A small masked image model, trained from scratch: encoder patch size [2, 2], 13.8 epochs.
Rows from block 5 of the encoder of a small masked image model, named by matrix and row number. Rows with one number belong to one neuron. Each number is 128 + 32 x the weight over its row's rms, rounded and kept within 0 to 255. All counts start at 0.
After each neuron's rows are labels from the 100 images, of 14976, where the neuron reaches its highest value: "strongest on" is what is common among them. Only what is clearly more common there than usual is listed. The data: simulated telescope pictures of galaxies. In brackets: how many of the 100.
# fc1: MLP up (encoder.blocks.5.mlp.fc1.weight, 320x160), inputs 0-159
# fc2: MLP down (encoder.blocks.5.mlp.fc2.weight, 160x320, transposed), outputs 0-159

fc1.132 [151 153 132 178 155 100 182  49  89 100 109  78  50 142 130 108 141 145 140 117 172 108 170 140 179 152  94 133 160  88 145 144 182 118 105 141 119 160 160 116 119 183 126 103 163 138  74 185 126 155 126 139 131 129  96 156 155 146 134 142  69 174 176 105  85 100 104 117 208  82  87  82 170  97 164 142 123 125  96 122 134  97 112 152 126 156 160  95 132 103 139  69 150 105 155 132  98 153 149  89 125 135 151 141 156 131  71  88 102 119  97  53 123 182 118 150 101 166 149 128 121 128  57  81 150 110 162 112 164 150 111 197 190 141 142 143  93 103 102 128 146 178 150 151 125 119 145 169 144 132  51 121 160 140 111 104  82  98 132 120]
fc2.132 [135  66 136 138 170 153 155 133 122 125  90  99 186  77 136 103 129 158 114 123 153  93 133 146  93  75 141 103 111 128  78 180  70 158 132 157 124 141  67 180 114 137 157 168  96  86 162 102 117 144 132 100 121 103 103 143 128 133 133 117 108  91  81 178 157 109  96  84 120 132  86 155 160 187  65 112 105 179 133 153 103  79 162 104 135  71 127 138  84 102 167 132 144 118 154 187 143 133  86 113 158 122  91 126 106 133 113 137 110 155 175 220 109 122 109 111 163  45 127 139 142 203 179 182 159 102 161 159 115 128 118 140 115 101 186 145 115 136 174 161 143  88 105  79 111 178 134 119 108 112  95  83  95 137 180 178 122 145 158 155]
strongest on: bright star with spikes (100)

fc1.22 [161 157 145 161 135 170  75 139 129  74 138 154 147 129 131  81 139 138 159 165 169 132 123 124 125 152 115 157 126 153 124 131  77 168  93 181 123 164 102 122 182 115 133  77 149 199 173 163 155  74 148 129 103 139 124 145 177  96 119 155 101 148  83 117 114  94 135 143 178 142 166 105 122 138 128 149  97  71  88 157 118 107 110  79 129 172 134  77 219 169 103 106 136 163 102 179 102 136  99 102 128 115  73 181 137 147  66 110  85 101  82 126 128 179 193 109  60  85 131  96 160 122  90 147 185 144 122  89 108  65 150 124 180 150 149 123 166  99 121  99 114 101 145 129 105 115 170 153 128 116 139 108  78  73 132 128 138 127  87 194]
fc2.22 [ 98  77 138 145  90 123 184 110 163 164 132 173  82 140 116 147 141  54  90 145  95 157 129 134 155 151  65  72 159 119 106  43 152 131 143 126 109  86  77 111 166 144 159  71 111  71 104 135  93 164 136 115  72 174  83  76 153 125 110  88 123 132 159 204 151 181  43  88 191 148 126 164 133 116 108 143  92 159 105 127 106 148 137 163 184 162 132 136 144  97 161 169 101 152 108 120 152 101 170 114 158 146 169 155 160 131 105 154  88 136 121 138 171 117  87 158 127 151 143 128 193 176 122 180 129  83  91 150 153 111 106 133 105  81  86 145 156 151  96  74 140 136 103 149 154 134 143 144 125 113 155 161 106 103 129  94 156 158 121 114]
strongest on: lensed arc (83)

fc1.75 [144 123 135 153  96 105 116 114  95  36 168 113  73 127 164 115 159 135 111 172 133 161 125  97 121 132 187  86 107 144  97 115 144 141 169 123 166 184 113  88 167  86 160 129 133 113 160 140 133  40 144 140 129  83 128 124 106 131 141 125 101  75 137 186 116 144 231 126 149  72 162  61 128  82 180 162  55 119 116 114 143  89 147 118 125  98  66 126 151 102  86 149 149 102 106 101 184 145 159 156  37 126 143 127  82 164 118  93 139 149 117  83 115 165 106 153 142 159 119 127 101 101 154 143 155 159 163 126 123  95 164 142 133 133 150 117 142 123 102  90 137 190  97 116 127 139 142 110 203 104 152 171 143 128 116 174 147  92 156 152]
fc2.75 [128 205 163 149 140  95 137 141 162 174  69 164 137 154 132 143  70 159 161  97  92 112 159 124 116 149 107 171 163 105 140 147 172 152  67 118 105 134 164 176  87 165 118 156  94 142  86 127 119 166 144  70 114 173 112 147 132 119 100 133 201 130 109 104 125 123 114  97 114 146 169 115  55 131 101  56 207 167  81 124 124 130 106 123 179 165 115 120  92 132 187 117  98 112 195 131 104  48  81 105 125 144 120  99 149 155 140 157  83 136 150  96 144 121 153  71 146 143 149 108 120 125 165  82 162 151 150  78  96 143 100 119 162 115 125 129 103 131 140  89 117 107 149 154 142 109 131 146 159 140  91 154 119 144 132  18 180 153 145 105]
strongest on: bright star with spikes (100)

fc1.315 [115 110 149  97 148 134 147  22  97 113  82  92  85 127 128 100 139  92 104 125 131  86 110 174 144 115 125 163 169 142 161 145 151 166 126 108 130 132 161 100 150 178 111 159 112 109  85 130 132 100 141 129 157 109 110  49 205 154 136  77  84  60 137 130 143 122 121 108 166 163  73 151 121 125 150 154 185 111 113 164  93 106 130 147 129 150 143 113  86 114 117 110 153 121 152  53 129 170 179 104 111 153  73 166 113 148 112 133 130  86 129 140 146 123 116 158 154 167 165 137  66 113  84  85 145  72 142 190 122 159 123 180 156 118 164  77 163 105 152  94 186 149 144 153 126 115 110 148 120  76 135  78 188 203 124 134 122 123 186 158]
fc2.315 [139 129 106 143 112 113 176 153 168 190 132 103 176 123 130 113 114 174 146  51 155  87 153 146 154  92 169 109  76 131  71 148 105 137 128 143 156  96  64 133 115 142 159 102 144 155  65 131 109 145 116 123 124 110 149 187 129 140 147 179 142 198 173  92 129 107 122 159 135 107  92 124 147 144 100 106 130 142 133 175 126 107 199 127 148 109 140  83 129 182 140 111 140 146 154 133 132 164  57 114 149 165 128 131 175 126 120 131  33 185 136 153  86 140 151  88  90  41 133 154 198 149 102 189 136  99 125  44 145 133 124  70  64 129 106 136 127 124  72  96 126 135 122  98 122 155 151  93 103 117  99  97 102 110 131 122 159 146  86 133]
strongest on: bright star with spikes (100)

fc1.144 [121 173 153 124 153 140 132 119 117  78  78 129  93  33 183 157 122 136  62  89 142 122 169 124 142 104  63 138 146 102 132 128 123 124 139 103 112 186 137 190 162 114 129 156 118  89 142 143  66  68 148  77 103 135 188 157 130 127 162  80  94  80  65 132  97 114 128 144 144 135 150  85 134 105 185 116 106 123 135  98  87 174 127 146 109 118 153 120 154 123 124 186  98  85 137 106 130 109 137 104 116 121 124 140 153 166  87 136 117 160 107  65  66 131  88 154 220 149 178 127  82 146 168 123 165 157 109 121 116 127 108 155 123 139  89 166 115 153 147 156 147  74 169 171 123 158 140  88  87 152 181  98 122 139 122 167 159 123 203 153]
fc2.144 [165 150  74  97 149  95 183 143  76 125 109 146 160  83 125 102 160  98 101 141 120 164  86 120 203 117 206 125 185 100 122  97 117 196 106 171 143 157 125  94 160 191 166 129 115 175 126 122 120 130 126  79 152 120 134 117 137 120  97  94 109 116 171 154 132  72  73 104 101 112 158 171 137 163 156 100 109 166  63 136 119 121 164 110 162 158 133 127 136 117  97 107 190 127 135 119 137 136  45 137 164 184 149 135  88 118 169 158 138 132  68 156 167 109 113 126 105 129  92 149 124 113 104 114 145 147 101 117  75  59 147  96 174 121 134 111 123  91 143 123 162 181 144 114  93 116 126 170 157  94  77 163 177 167 123  76 165  83 125  70]
strongest on: lensed arc (58); many-armed spiral (28)

fc1.201 [170 210 185 126 111  55 132 145 127 138 226 112 116 120 118 129 122 112  93 140 147 173 102  61 110 168 175 121 109 101 151  88 117 113  80 141 125 157 124 125 135 114  74 127 144  69 123 100 124 106 171  93 114 159 155 176 154 132 122 105  69 110 159 146 119 130 184 103 101 145 115 111  61 206 105 162 130 139 101 202  94 113 115 146 105 143 128 101 175 108 165 112 183 102 128 106  76 125 149 135 117 129 160 159 104 121 123 145 107 144  97  90 119 111 118 162 168 135 101 143 132 180 136 102  65 173 150 123  92 113 135 213 132 165  93 120 116 157 135  67 146 188 160  68 137 132 108 133 104 143 105 115 168 122 123 106 122 120  62 165]
fc2.201 [167 153 100 165 133 183 152 146  79 169 104 151 154  92 101 185 160 109 185 131 135 104  77 133 135 144 119 105 181 138 143 125 161 188 166 125 169 153 183 141 134 114 132 147 138 145 102 100 110 155 122 175 121 113  98 152 144 126 129 126 190 145  55 115 109 121 129 122 147  75 145 135 167  88 155 114  91 130  99 118 126 190 142  71 122  85 104  97  76 121  73 129 136  83 171 155  95  89 107  92 121 102 123 133 125  92 142 154  95 139 113 115 126 127 224 111 117 117 178  49 120 142  90 132 115 103 117 184 140 131 147  92 201 106 161  98 114  71 143 149 120 148  63  83  84  66 168 196 155 130 128 119 188 103 129 103 107 107 130 124]
strongest on: bright star with spikes (99); small (51)

fc1.145 [177  94 170 123  94 115 107 122 129 138 121 132  83 105 128  78 139 149 151  77 109 127 122 117 154 160 126 187 102 137 134 108 147 125 160 116  76  99 102  93 171 127 105 125 155 156 149 151  97 126 118 128 158 148 143 125 124 152 145 144 170 134 194 145 134 137  61 126 113  99 142 106 147 119  87 106 143 145 139 143 106 138 199  84 171  94 199 134 168 123 201  89 125 162 206 128 114 142 126 109  61 139 124 136 154 136  76 130 200 114  86  73  50 171 139  95 124  89  85 148 122 120  68 106 113 146  85 186 136  87 151 110  31 126  88 135 138 107 174 128 112 119 113 114  74 157 132 162 160 138 169  96 124 176 185 114 124  94 129 185]
fc2.145 [110 156  85  90 192 131 130 101 137 127 155 119 166 153 114 135 110 127  92 168 148 118 131 192  82 127 106 113 143 132 140 111 119 121 128 108 188 123 158 178 115 131 117 141 147  76  95 139 108 123 109 139 100 127 116 138 190 106 136 124  83 167  92 154  61 146 143 148 132 155 125 156 110 134 145 145 134 140 131 162 145 125  58 173 114 119  76  66  66 196  80 140  91  85  88 158 128 122 100 128 210 124 173 104 114 142 179 106 101 171 141 202 200  87  84 151 134 179 143 104 117 173 184 121 162  88 157  71 101 104 110 194 183 142 119  88 127 154  80 136 143 142 149 149 190  85 110 125  99 137  83 140 107  96  93 121 109 153 141 112]
strongest on: noisy (72); small (54)

fc1.128 [132 127  81 146 148 124  30 122 150 119 117 191  92  93 133  96  85 137 148 151  77 127 142 102 145 126 114 104 124 152  67 158  90  92 143 138 142 133 114 157 100 155 160 140 148 156  81 142 191 154 122 118 169 160 107  68  97 126 124  78  90 115 149 161 141 101 143 180 115  83  81 106 149  87 116 104 117 166 161 137 137 130  78 178 133 161 148  77 170 108 152  85 193 113 150 156 139 106 144 170 103 160 148 104 128 117 172 134 125 109  74 109  98 122 176  52 187 132 115  99 141 160 156 138 144 176 168 120 152 199 116 120 162 146  89  32 134 151 161 184 148  74  99 133 168  83 140 133 165  99 149 117 114 153 141 117 106 109 101 160]
fc2.128 [ 88 117 147 125 109 141 133 174 192 108  77 108 195  92  84 161  94 181 154 152 160 152 105  85 124 154 200 152 129 156  92  87 143 176 131 107 149 140  85 121 129 117 119 127 125 176 138 139  82  85 110 152  50 112  79 185 104 129 109 148 177 148 105 107 135  94 116 167 124 140 164 111 120 130 165 109  86 130 163 112  73 141 129 122 124  67 126 191 144 193 169 146  99 101  71  66 102 120 112 147 166 111 133 123 113 126 131 164 197 130 200 121 104  87 115  75 151 146 140 158 142 136 103 167  99 149 106 133 158 119 120  89  86 136 122 127 162 138 139  87 176 134 121 102 121 157  96  53 121 130 114 188  71 119 120 191 141 134 134  85]
strongest on: bright star with spikes (95)

fc1.268 [ 58 113  99 143 161 122 144 126 172 168 156 105  75 127  87 112 153 158 117 142 161 122 100 107  78 158 132 134  87 128 110 119  90 167 171 110 135 127 148 142 145 168 160 185 145 157 106 108 114  97 105 129 107 175 124 120 239 154 125 123 102 109 121 174  91  91 167 139 100 154 108  96 151 139 158  87 131 176 138 168 111 102 115 135 153 178 180 117 132 128 114 124 177  69 133 114 138  72  82 144  87  97 109  77 160 108 101 110 147 136 144 130 194 120 131 110  42  97 113 130 104 111 173 137  97  98  90 118 146  64 108 117 145 150 151 128  80  90 116 143 114 139 105 119 125 134 126 158  49 168 176 199 167 107 149 137 197 159 185  96]
fc2.268 [178 140 128 105 121 123 107  91  91 122 119 148 203 156 156 139 141  97 105 133  90 151 127 140 179 156 117  90 154 124 145 150 151 112  66 129 115 100 111 107 127  85 115 106 119  99 147 109 142 100 132 136 140  87 135 126  56 102 128 113 168 152 204  97 155 174 120  84 140 107 138 160  99 128 102 133 131  90 111  84 122 156 144  61 138  35 107 108 151 114 111 154  66 185 126 108 122 147 165 106 175 112 136 167 121 156 185 117  99 117 100 139 104 149  84 116 210 193 172 124 156 139  71  87 140 160 166 176  87 172 137 130 126 109 119 116 140 168 113 130 184 115 136 165 120 106 193  83 161 107  86  85  99 144 116 137  89 114  34 161]
strongest on: bright star with spikes (65); many-armed spiral (42); star cluster (39)

fc1.15 [153 140 122 179 119 128 116 134  99 107  91  93 124 148 106 107 122 125 134 142 132 157  81  74 110 171  82 142 139 128 160  96 103 127 139 113 181 129 190 129 195 128 150 146  26 180 157  83 100  87 131  67 210  92 131  75  73 147  99 149  82 170 168 189 114 181  91 189  94 141 156 114 173 110  82 156 178 140 169 128 149  94 144 111 128 106  97 129 114  77 141 121 126 174 114 119 129 124 206 132 107  81 131 186  87 164 164 148 142 156 166 128 142 154  99 135 132 119 127 143 141 133 115 127  96  70  89  60 129 184 112 150 104 147 116 168 169 114 123  96 132 123 141 126 146  96 100 107 132 169 166  91 169 107 144 121  92 116 107 131]
fc2.15 [ 68  85 155 122 148 108 178 169 168 177 101 128 122  81 104  93 109 129 108 104 151 113 178 200  75 169 167 126 125 119 137 161 142 134 146 145 160  88  95  87 144 140  89  68  96  98 110  97 127 109 133 109 134 150  67 181 110 111 121 101 179 203 101 146 103  99 110 116  76 155 115 128 147 179  97  96  72 135 130 170  93 178 107 123 206 101 133 118 126 139 133 142  81 144 147  91 143 151 131 169 125 113 139 121 106 139 103 101  48 113 127  93  69 126 147 109 108 131 167 158 110 117  99 181 166 160 156  81 147 121 121 162 122 158  73 145 144  82 135 121 170 189 124 172 161 175 101 159  89 117 129 150 157 120 109 112 174 193 122  87]
strongest on: bright star with spikes (90)